config.toml
arch = "convnext_v2"
crop_scale_min = 1
targets = ["count", "largest object", "its colour", "light from"]
num_classes = [6, 24, 12, 4]
isotropic = true
activation = "squared_relu"
grad_clip = 5.0
epochs = 24.8
Rows from block 3, named by matrix and row number. Rows with one number belong to one neuron. Each number is 500 + 25 x the weight over its row's rms, rounded and kept within 0 to 999. All counts start at 0. Numbers have three digits each. After the name is the row's rms in percent of the matrix's.
# fc1: MLP up (model.blocks.3.mlp.fc1.weight, 640x160), inputs 54-107
# fc2: MLP down (model.blocks.3.mlp.fc2.weight, 160x640, transposed), outputs 54-107
fc1.47 093:511479467517505527521490520465511541505483511537481478485543474504494505505544497501498473537492510526460527527513505464511545467490500575471521543508520443517504
fc2.47 089:494488441523547519496497496496497511509495547543545474505464498477499481513484529505492530505505517525499518519503464514482513555514519449493560508512530488496513
fc1.48 094:478495466514530502513515529504493548512515489500528481474504537506474502514497499502485484499475507465488512490443476520513475513544463518492475518498544506510542
fc2.48 080:505475477482503541520487475485508510520505493512516470530542474502499450494462489482527494480553487484470513508499501474475476493519475505516566481536483493489493
fc1.49 098:509503512518487512509462482517527518522487526482474505524538517539480516541485517507484469525449482512527524499425462540491478483543462505508534536519545473481452
fc2.49 100:521530461484479502492489488436491506475482500506490532466513497507448557519522509461486568496482514511484527489486481449531484548493475461492458475481520469514555
fc1.50 106:469482494505522493475501502542495503507522487522484504490527522517504497522557510491490478498473489509497496503502513499471508499490503481469502561516517511488541
fc2.50 089:495493504492475514508538475513458501503525524495542544540509452510498492541501521494489519534519504467488511497515485522520486492495484508489518503499539456509533
fc1.51 111:478500461521482527490510491516497537458452505495496509480489512502446503470519488526567485499514509501489500521480488507522476526485448523494501464514481502538524
fc2.51 096:500523547498501490509518517491506519504520524485504519478479455476586509481517514536570493475482476519504528498530494483500514515499548507469486501513493488489504
fc1.52 096:516522416488464499503532523516476495505542480505541514488529468480503474494493504506461513487465539486514508528534463527505492519488435493514489530520478512469512
fc2.52 096:512528484517493462477506504497440506512519500497490430497475502527514531511475500496528502482457490451477471454533544503523502506512505499503545470469505537483514
fc1.53 109:491486496507540510509488495502495511517496521533503477491502520527532474543523506500431527487469523486502516524523472475513515497488467490469492506544521493487458
fc2.53 094:496514491503494519471492531515495507524509495476519489491502458513515530482492467507587511503563493526494513457461493492502498486509501486476479495488487498509504
fc1.55 103:531487519513537520517483485496501509491524484481530495519528541492498562493516488496460528468450542466514504558509527518471531575486457496469486495498491535505503
fc2.55 104:493470492470507457472489465514473484494553509506523502504505499496507540513498537504479492515516508478556459502481472520503476490522485524491555494483491451463478
fc1.56 105:505464488533475500463515489505503495485479510508489493503507462473462465484479513529500513477460534503530487524519490492495549488474461494463475511515497494518512
fc2.56 102:525537488517474495504513497567432489513514521533493476477483469519489481503482536484520466498499505539487481548479516503536504520526469530486518514498537484497525
fc1.57 131:462453496483506496518486481490449504553482488496464480518555462489525515464527503481492462488466510506476551498519460514496511477553497524491525521538480503517529
fc2.57 127:497473486483543504501549529507546499501496464537496524469489539499452516515487510478531476519511542502497496482485467508470533530472515509542511448459494524527524
fc1.58 101:502491530540516540475477483472476492523514516507515485522501535497518471539524490482501507483485531481488479552504499483479512530537470475468485505531522506511446
fc2.58 088:519501530508500478498517522494442534470501526467483579513506468473525496512517552491516499482544483502481512494517482504510529535489503482466479458467525471501476
fc1.59 097:447482473497518531484484498508444561510484501563516520494519491449495519510465514474520527500526518483479485531511515524519524484529453513521498510512481498492517
fc2.59 084:507490506520504521467482522514490487491462506457515505506531471437527540524516519441486526492505543492497460518517502478505518537484457501451436500481534478533535
fc1.60 103:450521483533523520461476470518505492485495540509513469520460528501491452511504454489512485488513490442511484492487492519492523476490478495483500508501542530498529
fc2.60 099:485486475524477487552505513469537476497474511549525510491516500477480543521511494555493490481469504480523487499478500492480507503468470497534483525507464541460463
fc1.61 105:505537500547567496503475503496500491506506500555517464509476514467466556503465471441469467471463538504519469540516452533528480516492488457490522457512539481493481
fc2.61 107:498480506467498478487562491512525504473490481474529524514492549485495568529516518509499495491517497442503482436529483489503504451465469491532464473495503502460524
fc1.62 078:511516510506506474522508462500485496512483462509493505482496504466489560474493514538529496501465500507523500497515490495461491521507497530509485538533494478490481
fc2.62 138:531473467486530517462500502498533477529496491507513495458553512515500526472459470522480514498534494468516489506514508490520441487527478493510522524556486494483528
fc1.64 093:486478507523524489509480510488479491511525502501489431499484521505498531485540542450506517493444539516489484480504464494514508497503495487502547502528499475502484
fc2.64 094:496532499520504515524556495493506454497484504515500542525512537477482525534527524493479534497503505521493514474477515532478517457480503496500502463455505482516519
fc1.65 092:471488490551482494470550480495449500526480545522497504502492489430470542466474482458495471488469519496505534505520469555504498483466496484500525522531520521484525
fc2.65 101:503496505501485492535468496512511493515512496509491501526527493523516535510539534519482528455514457458543515484517517518497510473461473509506492504468461503543538
fc1.66 102:471487498521514553501478523522487503492457493491468533537496511500487493490555503489492526542501505462560509524494530491530506502507452504508493505533501470489482
fc2.66 108:488494554506509521473566491450493505517514530477523532492469506495476478512441518484518506524529493467509497505523509490499493521522515513470490518500501503513519
fc1.67 098:518481507485492454475518497493477485496509500512487526493483498457450544484484496460525467447523493491508551508467526490448510546472502502511502485560511486536533
fc2.67 112:505495489526489502531453489523472510480475524496499496520513448464518538494504523511488520525498462485483553525533503484500479490523521503498521485507518477523515
fc1.68 096:505523492480507495455476447478490505522477531544473434518526542510502486537494498503490488469451503474485502530474501488520502475522473533506480502495534447528503
fc2.68 094:465518499457529447520495493535495556512494519478497506440472457522472462511499501530502513500472495534502494522501479493525521540477516506493478479502535519526524
fc1.69 094:560478498502505508504492467493475475519470499447500488526508507495484514448500477465514521472488527473524527519525452496499468551482500485464520485521460500510484
fc2.69 094:498458517528506547504541492506513509463517533489508458453516518498509516482510507480570504485502491495522519515500544499503495461537520513464515466532501500496496
fc1.70 102:479499485516500504488500502497540513489411538538483517518528519509500518498497500490485487510515493469489476521462510499479464531491500523450519505513508486447491
fc2.70 107:479481519458508495543524527534539492471511497470483443475503520455525475496526535523488511500478554510500494530513523484511494473488544522532472441495475530534472
fc1.71 090:528487503497506503505508517522451517502513498503470519499497539522552484497547511468491510491499446468488481552517481515470473488504469541475501500539506478508480
fc2.71 134:526460503511513505469503519501505485496531479499491513496512515526490493450462461491470463495526512499509506514485464537471450491551446482548522520531474500497519
fc1.72 114:479520455519530502507520544509478514479548498476525511493516521480480471467511491488474527496470538510528496541510509474508532558514510526498491522510499522538477
fc2.72 097:468508485499492468509501506491498516495512463533488484574488503570531497559462492511512522491493475463498481491476498523486505494480504470531498459478510514488519
fc1.73 108:469466468484525510478489500479497546485521496463481424516514518487494504524527508496538513514438532466516523500509464487500489522486488503494503486503489526508489
fc2.73 083:459520510493499525520518486512500497482505526508555517476484484526526486493507477485475514481482495511471534509482476500499473540486559540518489536531444514504494
fc1.74 100:489505489499501508443486521485502513492490518520486515472524512482518471517528500479496525481470505502479558492489537581482499544471473525461533492504533530436525
fc2.74 097:508494481494513517525464497520519520498499496467465488493518488497463460475494513493523510513532488520533548526540509491484489470525496494516556495512499510481539
fc1.75 092:521513484458499444467486491474503507449511532510536472510517476462477508495431490474494486511521489508496517508512510457496478510497511502483491482533527498542498
fc2.75 108:490476542508531528501566517470474462516470478503508474460476495490494447510465508522498472518473507502491466511514517492510488468528529536451449472475448484513500
fc1.76 105:513455470522463471477464474507486500526492503482508520542497466465475474462518493501532479520481532490512459467514495465480521512488509533513496498517489526533529
fc2.76 105:493462488480492520496432500528464482496493532526512509499494484504493463528504490488463497509500473522504498507493519526549486476521504504499553489498500450459511
fc1.77 108:550445482526518512500479436532499525487520493520478501530505494505513488516523495464487496493473505487506537511501467500465487480533486489514481528512536470515523
fc2.77 099:513513464524461506474572520497496436470497498473472519562494517535495486512443515513472560500524493479514499517496490530488522467507515490499539497527494479506515
fc1.78 091:462509483547511536503488510519499524520490498466503481509535499484532532501513505438513505499430501513483519520478512516517477493497516498527528537517489460481549
fc2.78 099:509512529506464499521468478484484520512501527509529466540488455496538537469526533482491505508555471524464496549527447487514484493499509513465472506495499497461472
fc1.79 079:477487503513494543468500494500512518490510492463488500508494495524481494529507522495493458528511515519514523493570519479478550482509473479513501505483497521514463
fc2.79 058:487523500507500483481476500496546498454518499542529519476496512485491508504495454477532437466486488506532551532477519476517596483517474474475494440428482498527452
fc1.80 107:521513512474490554538460501453537509490521517478477535475529555522470479496518501440473469482471500494525507540486488537493502489530492463516521538515502480505511
fc2.80 122:503531491514494513506539517504482483496507502454478490531504489504487486471478474504502514514519501548488533529531471502506475530523491499497529538498524526455491
fc1.81 100:530503493474509503499505507515506530550495518547521459450475538503461491495516526494473501519463507475502494530451472528479479507526472462519475530508524457490477
fc2.81 103:486486527490504545486508490476500544488523492463508455478513520495527507483500519523508504533555506506479495542476508470503470550536501491460493500536523490570508
fc1.82 130:515470522540528494522476527528519511493514497517521487510501551459486483520544473465511489489492542463498498533504522515528480488520489499459495484528518490490457
fc2.82 092:521527531541489509519503501471466542478449514509486498505527399478480472500507502500553512486499510482514503488519493498530496513519488500501474476486477513492499
fc1.83 102:500496482456484528523522430513510543483505507508512532484543485514495497487476515516538523479515514455529475460525475481525495479497488528496520509499475507545510
fc2.83 089:496505465513496516504502513605518516526511466537427475486492513502510510512465477499498441482526537442493524508467470545507494477488492473508511492484463541502511
fc1.84 102:491469470529501489484534511521482490490462540487500501510524458498512503504506490545498512472442521451518552500506474484482497577508522500507501518507519465522474
fc2.84 100:483450509536518497481513493486513461489498487516540495536474531506493507550473465510505425521505496530552510474507526524449480457472534496505526507515441516481476
fc1.85 080:502464483474568505514455505474479532490514481498528466532506554526494539519474480495495475524507536493510527500519538472517511485487530473471477462510482528476471
fc2.85 082:517495485458511487475445503483512482484477477510512507513484564470491500500516533495492482496497516535522534469529482491524498507510513500525466482504467428518486
fc1.86 092:513493475563494483505497505494511497511510552507455493509511501518550512488543510474536526501529508490526539511508471458515479518487498473500442520536591483507501
fc2.86 112:493508486538486465468456496498514520541481492531439453532511501482493488514471495522507497503506519440466482518488529574505520468516521480539496494513540535482509
fc1.87 099:540550484479486499494485505505496536511488474566506501456519528478490511518487494470486484470493497519554454499481452505469494499476505542527485508530509472506484
fc2.87 101:519494495507490575517535513509484459478514489495450495494465530543481495500471471442505498533467474531507489510500527490505478488498525513528544470492469517483465
fc1.88 101:524524479525518520512476484506522525491523520537497465465516522526440521472511520483496526511542502515498470474485504509550503499468485529491501524517500485495524
fc2.88 110:506471522488503476483581481468530493474481485483490574537530490443504476470484514534502547484519483523512480475555509481488513513502476498471488484476540469507526
fc1.89 107:524454494528521472519465447534509468502481498466552465466499503522483493498516529529492488463496548536532506503495514562496494487528506548476480516531502484506499
fc2.89 115:514476498497525457512499464488490510514494458537473509511505503466524516491506510535502452531500488516520472504503489504513496505491557537483448487499507478525456
fc1.90 102:496436484541535468478503498525490524517459466489518517470533565509487571470511482503536480505501524512477499542505517536520500523557483474491482516501539533530479
fc2.90 102:509454508522509545484498540493512464488561486478493493474494514526496535478506495512494484491493514480466493507499496508534488488503539486537485496512542520526492
fc1.91 109:489556516535558520498487524508502521492520522511497477490477525492504478546510484498503525462490514477467490553467513527463501504491458484496544500501491485523539
fc2.91 091:490491517490504549514489493515499507475498508532472573494491491477499479493512509535508492480531504494483474469521559519504487490474457478558557512510518535499482
fc1.92 101:521494459478500502477453467485480503479472490488478497554522521479481501518518527498493522518527492454548529492467445482493499503519483449499477502508503466488478
fc2.92 111:466551503482554515512519525463509520535522515469519532491492502525464482508484479480510532508488527536493472550488488476453509487487518523511511520572475518481494
fc1.93 094:502503510464511493546479481505498501490511509469494470514532506546477554503452448520473467519529480507490499496511528496476514518533479522474545509517473477523504
fc2.93 118:516507514501447476512487495489480500512521489501498424549489424502526494494496526509524517497511482497487498536509530557517497485527507541464561519496497491491480
fc1.94 117:512539535498497487487478473486455529536496523506502495528544496508493486531505515517525451541472495476490526528490496510492496512520530510532462517501540522531508
fc2.94 105:491477446526491511484482505493513504537436506482483502511485515518488502491522538494477501521491484470489538464516480493476506528457530527531518488481515490516529
fc1.96 103:494486493503498486531455469491511545484525506516462470464524503501457517501535475528546461467528503495530461482524520511471531493466515526499470496539495462509551
fc2.96 104:492552508468508514514565500519494533508477516463456477537508490454535528503502532436520524487505513500493540511509510504504505509483479535475428486479510500533498
fc1.98 095:445497474554494476505526484492539470517475505524524514502500495467513504471503486479524470413475523486517502495516453563494523525482491484504476503526552530510523
fc2.98 109:476546505528480461488494525445494509520529484500476436543511470489555512491496502510507511503516501495475479506447524539506505466486540498514483531490492481516506
fc1.99 101:501472471527493523502530475479531487526466534510462473534552516489505509531561479555470506487445507498474491539501497526460508504494482477505513562534544515522489
fc2.99 108:490508508559472455480523503521497491484492517488474530544485463525556484512462505526488536490494481463462510518508474562482516518454490497492460511501507453539510
fc1.100 085:527505486496482511450499483457467511495458492469510530475475484510484518451516523461541474489493485526492507492509521525507518549471520566487499535518537533515492
fc2.100 085:498523512461519501528502506504495519512516524503535507463529498519486499518502517490517516512460486497488451519474472500504484495516540504529486447549513482512501
fc1.101 095:475527461494535498481467512521530491560548516482468529462513521526477481503534453534515502521528494507459506521462499520495517522525482524539509468505503462493493
fc2.101 087:470513468509518493509511505518526507502519514527497526486490513481472478502500460477449483478502502520528536490528498493485504531464474508496533524470497514496541
fc1.102 105:505471474545557483511477537480538537498491526482491527471510499464528509452473510481510493506523510462521497523522491481544523512482483479499514489516537488470472
fc2.102 100:498511508503497529471491493521502524500486527460508491518488483471487512545504549491492514474524495474475498469488534504487519555478494491502486503483529466492526
fc1.103 110:524506491521493513478507515532505484508501500524514519481522513456505529459528465486510525516488547505500505501510469431500491506523493523501438490525509529496488
fc2.103 111:507491494487522531503520480480465483506488519464472450491530527491482453509496515505532470492503525499499497526469549481530471482545502507491467476479459490527454
fc1.104 098:480511488527492523471512464475532523514514546519492524427536506483447482494470513551510452441463494541475508565531505538507521497466471526473481509538501487489527
fc2.104 110:477526477504495508497540501484505513563510491474492483499510506502505477498530512478530514495511494513479529473455473474508492473509504491520488482526503563518508
fc1.105 096:496502523542520468513501516488490461473484520500483532498488459458498487518482541494532488472531492480478485500490471494494522479485457536518480551505499520513493
fc2.105 084:504493449570537522486512511534499472440461525519494514520487496467492536489525495506540507476478485524434520471511533517493543461462493498487479490478526510480515
fc1.106 102:516473530501496476533463453531473499490479493545524509497495508491426527518472533477530500496539524480496491499507486502519491494495502521459468504519561498510519
fc2.106 100:463483507517472506509511502462501517499482489542509473536469495544480510501497527517523506491467521507481503546522466487476490535484524498510506521487508528501421
fc1.107 100:457470505518540488502484489519474486442519526442529458519500505496479531491494478485500477496477548502529497529516516497535483504449480473488490515539491529457524
fc2.107 098:491511486526475488521459513460492484502457531541549523524484519512482524539504499497484557488473432488513464507497498556534499506480505476474528499505505551496512
fc1.108 078:460475488487506445486511492456483519511514480485488529474516505475510530498448518483494483505476478499509483509519481514499512544443517535505488508567517500525523
fc2.108 122:499483489453536500525463498502503490532494498516504521484487465528519493494493473495494531492494504481519518543533473499493457471525491502507534529569471491481493
fc1.109 096:529485518457521479496501484529478466516496457474507487524525532518501536509493493508501474536514522464506518497506505479467504500525520542496602495550499478526479
fc2.109 110:489520493476459458473488479499490514525492472487486450499518482486488518485501519515504507546496529456457489538503503500519503460507512522510508512487517481488450
fc1.110 092:475518504503466497511521506466477527513492509527452497498497492468460526519444535499505478496468480486497486491507489531513546515494521522496513530524542514553491
fc2.110 083:482495502497494509495510479456498459509517503500521472531506493530484523517531506507503489485474479492496469501476522541450535454517511475513496541440487485405501
fc1.111 112:538485490512560477527501490488485514477466524511481500537477498525441544522490509493491492521466550501519531483484478487471480514468447496499490480508507524479494
fc2.111 088:505482539474510510487497492527516495489496457478527527518505473450477507542451532498484511455507510482485484518527501539482508550482490499518525534519492489533496
fc1.112 109:462491523473533499553508508475487544512501488496446507491547533537455529502526523480538530511419476471521469492474516537488500523500468489496513504497565470513471
fc2.112 087:526493544504461511507509517545463515498474504489487540501508455467512495467520460472497503478485561493518537482486501513491490501538461471543538515513494503495509
fc1.113 096:466512425505507496485517501494463548505411491473502459546511539497506541477514492477477485509505500487502485533521511494474440515543509494505486489513540516522500
fc2.113 102:490486538497521490513523508523530474516478535498504487528500480504519500479421511549504478477541512500521498507459520578501487478481491505496493474531473490515501
fc1.114 079:482520530557518468464514432482522474500463500521504496517551515462521541491515493494523473494500482525484534511454519540457521529480496484522489513512525521497503
fc2.114 096:509489487508510468478483530504510472509523515478521523540491511506527495469478490512502490512485484498540465515461518538491492481496492499511505518498476491493500
fc1.115 077:498522448510457472533496541543501481506490499488484492524508496520497461478520475493523495485541487446481500510490497508467548469489491487504490545506524471512513
fc2.115 086:500447498459475482509497506494512480495495488495491473502502533482506470499511488517500477503478533515510476507504460472431466522472493509501527508561449505506497
fc1.116 083:494506494547497501526500489470482520484493515490492523484533485541466481503519545513490467473449511506503502549518533544470503547522482542464553520498518539475468
fc2.116 084:513512474494512475532494450528515514495506518448480501527495494482529526471511514490524542551513461514535512485510475513527487517503519498495481494537563485503510
fc1.117 107:460497475546507492505527459504537479482494530474554530494555451529468550496509513481511495463507511470520471508463498491473502479486512513454508548492490544519499
fc2.117 089:520458524529505470498483526457502513521502492490540499519547501451532476501515470474513484502516513482514485499505510491465482537520536499482505491548475489533497
fc1.118 108:495475485499533517501482479504532499509524529490491473469507522496477503531521496462499461505535500491510530491457528479548504472460508488459526518513550501503507
fc2.118 107:489478536504513495504571519471525519484469501506554542525506473495512509493518492560501560503490489501466494510578502443482503512480474499497457535467534473450474
fc1.119 104:480472520504499508480526490480500533453486519502449517494519474476492499527515486498511513481508499557463494505492469488483490554515475530486526544510529514498501
fc2.119 091:495530480514521472501517473585504530504482467473487520529474485476519529510507488503471476469492492510541534516518518533492480496488523469510508477493520477502494
fc1.120 108:462481473530482463475493484513437510475503504491513489516520485475450483505492489509521521433504533489491476478499505497509495536475455504514513497507504508516527
fc2.120 095:487479450511455508508504510501499491515491463471469471541511474512469501514477496522477524461547533442490522479486450479485509470495515505488527513535456520498520
fc1.121 090:498471532486513518476472459498503490485496527518509501522496544508496499542533545498535494468493504433485473509546487500490555460494504502489490494504506453531489
fc2.121 079:489495459537528532494477513540520469513469540497479487511486520494450489499514518526508476484481465551536541506508540532525506488501468511551452476512487544486506
fc1.122 098:487489517530485519418483507511510481523475501462517480510515537461518537506458478500547505501513526466535520523490489488499504524532520472505524507549522490500487
fc2.122 090:487508501529512455443520489527505500515453466492514532499502511513516537508521539507488492476478469514530494486444520490497511494467522493504478521481491544488512
fc1.123 111:461470533500520536472496540525543517527513475488513506442474494476487519491524456495510496515488494492520490505512543520511499516500467452456495513511495515460516
fc2.123 091:526485512522503488494489524488529489477498512520528530550513498527529515483471498491486490492518531485523464512486515520522496527474510530516501513520515495469461
fc1.124 090:508519492517489455471442462474498460475522502539505472534556484507491487477533499456510457505500508503521560513486476481509465534543472527473521511505482520483535
fc2.124 081:501449499471479466487481490491536515515498437505500493462467524507499532462519477499503518501507498504496500480466518498483517460488462533520491450510494517521479
fc1.125 091:531466481508486479494483463520448502527508522478572473485481530470500487490476487468541539466500526467510519516486483490509533543484474513502474508530480496512536
fc2.125 091:449523498489502491504498481493497504500492467498454511512480507513516492524513513470525495494504462525532541500483464502492500482517540494546508474491547493509469
fc1.126 110:497504470510500499490493486511528515510501533537474475500505486533524499511505441508508525465499500513502504516542471452512562517505500486496486583518528495456535
fc2.126 114:501513519535462494496478502456506501506493548504503499528512429509544468496501483546503516500500473507518484534553524511489507482508475495503522546500552448464508
fc1.127 105:462531525470492455452506466500530533499486515474519536460529481477491480495490466527500489463500513535506531515512491522498495518525466563478454516509519521507488
fc2.127 094:530515464508484507500506527543527515520496488547460523543495554490478512494466512514487529507510495499522542489515505513484494509471513503484511495535540506517533
fc1.128 102:489474502462507472495495491521469500469467507532496519493494498489490499497453514507482499514492488492509487566514548480492506517494515529517510502504507547552486
fc2.128 104:487488493516531560509507498493479484470467506500530501478479508534543467518473498490466506531455545541478496506467447492496488514510549486476523490529463513470465
fc1.129 104:515457449468460502557501477518491497482517527535521525526515475524461532463524494531455481510476500488454484525471484525507512505483459471499522461500484481549525
fc2.129 094:466538513534517464436500499457505499538448477494519526525504459503513527481526507531490503503479478505484461502485551489506522525508502486476503499525531523515511
fc1.130 102:518496492550447509461517439488440509503503491499497491472514464473451523521507492494486512468509506517515546495543508516510508495491498540521450520520491523452489
fc2.130 090:513504492515471537479499514480469479488486510472485475535499472483537478514489483505491533498528463483509481505503553502516546505507453473461529505503479470509553
fc1.131 110:483478507501496495492478489509480522455521508521508484473527479510454510499496501510499442491481533528487519490478537519486491470526465530513524502517509482469508
fc2.131 094:507534474505463491501510493478474517530526509514523491528455442506492487506484476508494522485521473504526487448458478513472465484500460473488454498503476499527495
fc1.132 080:499478456525520507528486505508462517500521496485513498494490489496480494488553497471481480474504512552520481491487467497530492480512453509471477443523482552470554
fc2.132 073:461514511499501504430479516542470494566471500484549530483510504497523528473494511488488485485502491502491512457477517526522528520459538460506513481486468473496501
fc1.133 094:469468528494509493534482447555478507517490498477500545512505497512454521534472527490525485520525494465525470529515462564496479489491523532494507493540502539500539
fc2.133 108:447538503503520480539477494494459521518497498503515492507496469531535473501535488511505537474499514527489508536512490485505469540482523531464461528464512493518411
fc1.134 106:478494521524483524507512489504460498538488469559453488516514467465481502500469467467490471458501518481466483491495493480500507503466491539480518525529509480504525
fc2.134 116:491490519530505505529577485550500492492562494479452487515508487496516460466491489508470499502516497561511551518538496507492474479461514515489501513461559532491478
fc1.135 089:486471525489502493542525503508466504547470498449498524516504468444425519531453539511521469497509485513535498481533509524507518495511520487434502487550509485522572
fc2.135 108:447526500489521484520477488478494492507491492504516456503489455503506486496519493535497530475472517504479517546514510492487489552472516514502497499498512486497434
fc1.136 102:468523519550468469485507489506472484558486494529489501474511476495490528509496485494496485477466487513493450476513458534514537494517491535487490506520487494484464
fc2.136 086:493501520467476519529526518475494504470479526492525491510495486494446551486474498461520530510487503521491516564463524551495548461506534498528486519485481468524490
fc1.137 078:494504475484492487533467435533498526482516489489553496504507474519507489479496541498506500501529484461527515506519520498494496494551503533453495485556507528488528
fc2.137 088:492480495512457477497529496485477524518474501517501494495511475470528542504450533516505528493492485475510512495529529498513504530480488473402451496478513490498469
fc1.138 099:522492530493539545460509503476483513494514505502502483488534501451506528537523450470524500494457515491479526498461498494496468530529501462452466505506552528502498
fc2.138 080:484503481485513504538467502552502497476492509522498568483488529468500500577483514483528502514497538497516519478531495509494477536491520523494515532496457516507495
fc1.139 103:517468524487465509525508523492470466485441526516558479524531445501504507544534477469491478519499516502520470504486455497511510494489511519504541527493484531553516
fc2.139 088:498483516524488483504513522508489501505444508493471503519497538519511518492495510550513474522518482451502473487506531524484496494475434487511513503498513483475479
fc1.140 094:494477496526517530492502445488476501481511505497499539529523525516500506519501477468458508478550528512493504485520509488528484508532531508519481457504495491536492
fc2.140 092:500495523498543511473515513479522518522507492442488544499442503506498474519511497462489506537505497510544472514500529523496512535489510488479458530485529480467517
fc1.141 077:503481473516487489547518505497509475468489515505518547474528460482508536446504522448552502548504523468511515492476447512549473499472514478454540487542492483482492
fc2.141 092:502551492507513473531466493485520488520477506548491476548509523484534478493522529500513477462543471491475517458537461513505523509458514546529541431496508540509513
fc1.142 095:481467469522498526472471519511504495487473518501492463506497532520468486494537512490470505506481544473512519527474502509500478479532509515509498499513506449457471
fc2.142 094:478543503509510508514496477483470484491477490511491503541525460486529528485510506510492499484522485476520496492521534545521515469520525493472478506476475500541463
fc1.143 093:507462468503498484494479447480510494526520559531480551489569509452497489512486528491491515471474558492556494495456496478517490504522502481533545535492488490495457
fc2.143 090:509540475448519502538493486504494489516486465518458556508463503507515529499490440470493492525513502497539539524500477511458515486522508521513525466496456482506524
fc1.144 102:475528492532486497468489499530502522459430517533526469447498487523502512520503424488475496427462528478468487496476511463479495510473503498451494476505526501510509
fc2.144 094:473520533509510518499530518513517516516542486494490516491523526466504478480527490503520502518515525487493533481492448441491524451511542501505487519548452522537494
fc1.145 101:462520475491534505491479463488477512519479566452493494547484477452504520510485435496500487514528521492544521456530497564526490515495454466499520510546494513500536
fc2.145 109:514527499504520558532508527483483519504521463515486532530500487520539493474510492517507503485500483507476469481499473499482505490536492489482496537538531568498497
fc1.146 080:493455499492524514478483504513452460522475500511492508488493531533474475501508521475502531514521569531482506522488487522488519515473510485506503503538508499491500
fc2.146 092:464541530482514476518493486477463498496512517498523516500533492489521555494491501505501483480524467528492505485544494441519503514495540513530487497462470483535488
fc1.147 107:501520512461498495508484470520478497487521512534540536493477516483468472496471538528508535516523507472507499539470461469477526515531515543488477489517562496498488
fc2.147 101:503478529475492530499523483494501514464523492473516486459502508475498504529498499507518501483540487524494508497537457470529482513499519490511472486498525480504495
fc1.148 094:480496480546538476476520466494481475475459536471512480524506504492498503506524511525508536519491495505489487472485483498507550496522553487517521467509542456445485
fc2.148 078:472545469499518504484506499515556496495511492536508471497476538482523476519503484499498491528469500529495511496493479497506519540498493523529508493485484549516512
fc1.149 094:490521447523455539485490506520528510496502522498540470525530469523490455483488498495500494505491487455479474475475461540467529504465477518502517510508495505524512
fc2.149 109:491474486550535504455525473527539534503485462510490485482490506517480526493484489548519464497491511478503520519484515476498488498491487510488496528494484539441496
fc1.150 095:490469487494517517490497494535468559471504528480514514520486531517490550462536532475527504555484519469509494567534523501523502493496502504464536485538468509519499
fc2.150 107:484523471498543504510491498451486493500463507492548494449495476490522472515504514489498517495488486517510504509533498469494542509515498510468534489511465489465539
fc1.151 106:500503502475530506476469506465499526484480526466488519514505551467491497475497512458529491518519514472531524497518474524530544541492493550491527521513547487528462
fc2.151 102:525511499484496536476487525489522490520482491470512462442533515523502499513542500485520509494525522463485467481480477446503509477485491523505492523466486506478519
fc1.152 107:499501497541515520462465486525486519494464476504501506479516476508492495485553506488523507488453491467551517506498524485531466499530457531440499474498523497495479
fc2.152 108:477492527506488469507502496459521483477493499532531540424506489537501488499496523548485530500494500523501462536483494470531499485471516471503472525512507519522508
fc1.153 109:485502507522515536467489502488486514529534504527507520476516510499484466529485514472545525420480490477446470527519535529513515488475449495471486480491506521522495
fc2.153 093:504498460509475495489466497564504495535456507505498487545484491507470502479475488499526452417543495457454493523481531536496510538496506530508530511533480511491504
fc1.154 100:463499477481504460471477487497525487510519539534494468540499478517494527516518518528471524499489502494463534462531465461494517490474497527517513486518535453500498
fc2.154 100:492499499502526516482446485545508510494489552454530488540498464478496517473467534503483459518542515509547510532522492518518486505521487521506520496513487505494497
fc1.155 098:513511518505506525491477476511521542469482531483544509482541484460506524518483479467505499463507505507544511504496441523446523515557515504506517523501503490486451
fc2.155 109:531519519499490489496519508445493481499497512494513516499509488488495546492505511416545570488499488511521424466492489540507494496532494501471457507527504491537518
fc1.156 072:528525506543508485512515435501496488507521497522475465529511490500471560463497497516488514503464472485537482524531476503473489473496519515431495493561480476494553
fc2.156 088:479504505491476510507492502481479518516472467508502516463497475496508493488460552545513504465486504534464537492565517486527521530477532528428471434496494507543463
fc1.158 102:493485521549501477499488458530481515486492498475540533565542482472468496501535478535465495501532511424523471483512479495450521494478503479492500532510482495487482
fc2.158 104:532490504501535548487499481475471504508508540458513483488508477482517423535494493509512490513486554538486447501497481481502488578498539525489469465491552484507525
fc1.159 095:493451525460474479463475499516517482521490497512517491489527498519562522543513508502445500505457478487510491507519492502440518494522489480489536511559508483472425
fc2.159 112:527509510489446517504478504470478523525506503516525496554477437510527529488533510502513565480494457498485500528500480509498498508526509512426499549502525494477522
fc1.160 087:510503510472478487496513469498516479476509455498520478524550492492505501519462533495542471477480476497484519470501535487507501519463497540502513507543529474534450
fc2.160 096:505490482470515472512442498477532522500486566504564556527472481525517499510515502479496527515481470490516495539534498516518499466502484508478525492535503498497514
fc1.161 091:535509483476505500509483476462490529477464486509526487477523493526489510497472502435457536514500496514535538516481489487557488544550500513472513480500533521538512
fc2.161 099:496498470513493491472531485461497521489499490501482533468503479502517462497512486517468525502512503539513479498508523473536510497508462501424504480464518491493544
fc1.162 112:551500503491511513476463489539488483475510450549484471481560502524513496475525475481487500424499501519537550495484466514506506518550516534506516524529510448484467
fc2.162 113:498510485510523531506597502538518473476497474489463525500502531522478514478511460476511533498515490510512493513499496500506507500487481478510555510530505534487474
fc1.163 102:490444504484484466480484503517484455528519519513496492476485482476525498477532478492488473549465512510530469505531521477463514518536528444464510490529494528498512
fc2.163 102:519471491532532488475492515501499547541530463533499463497502471485506516475439476505515504496472486530456534468504500464510498487509502509496456524498446537484513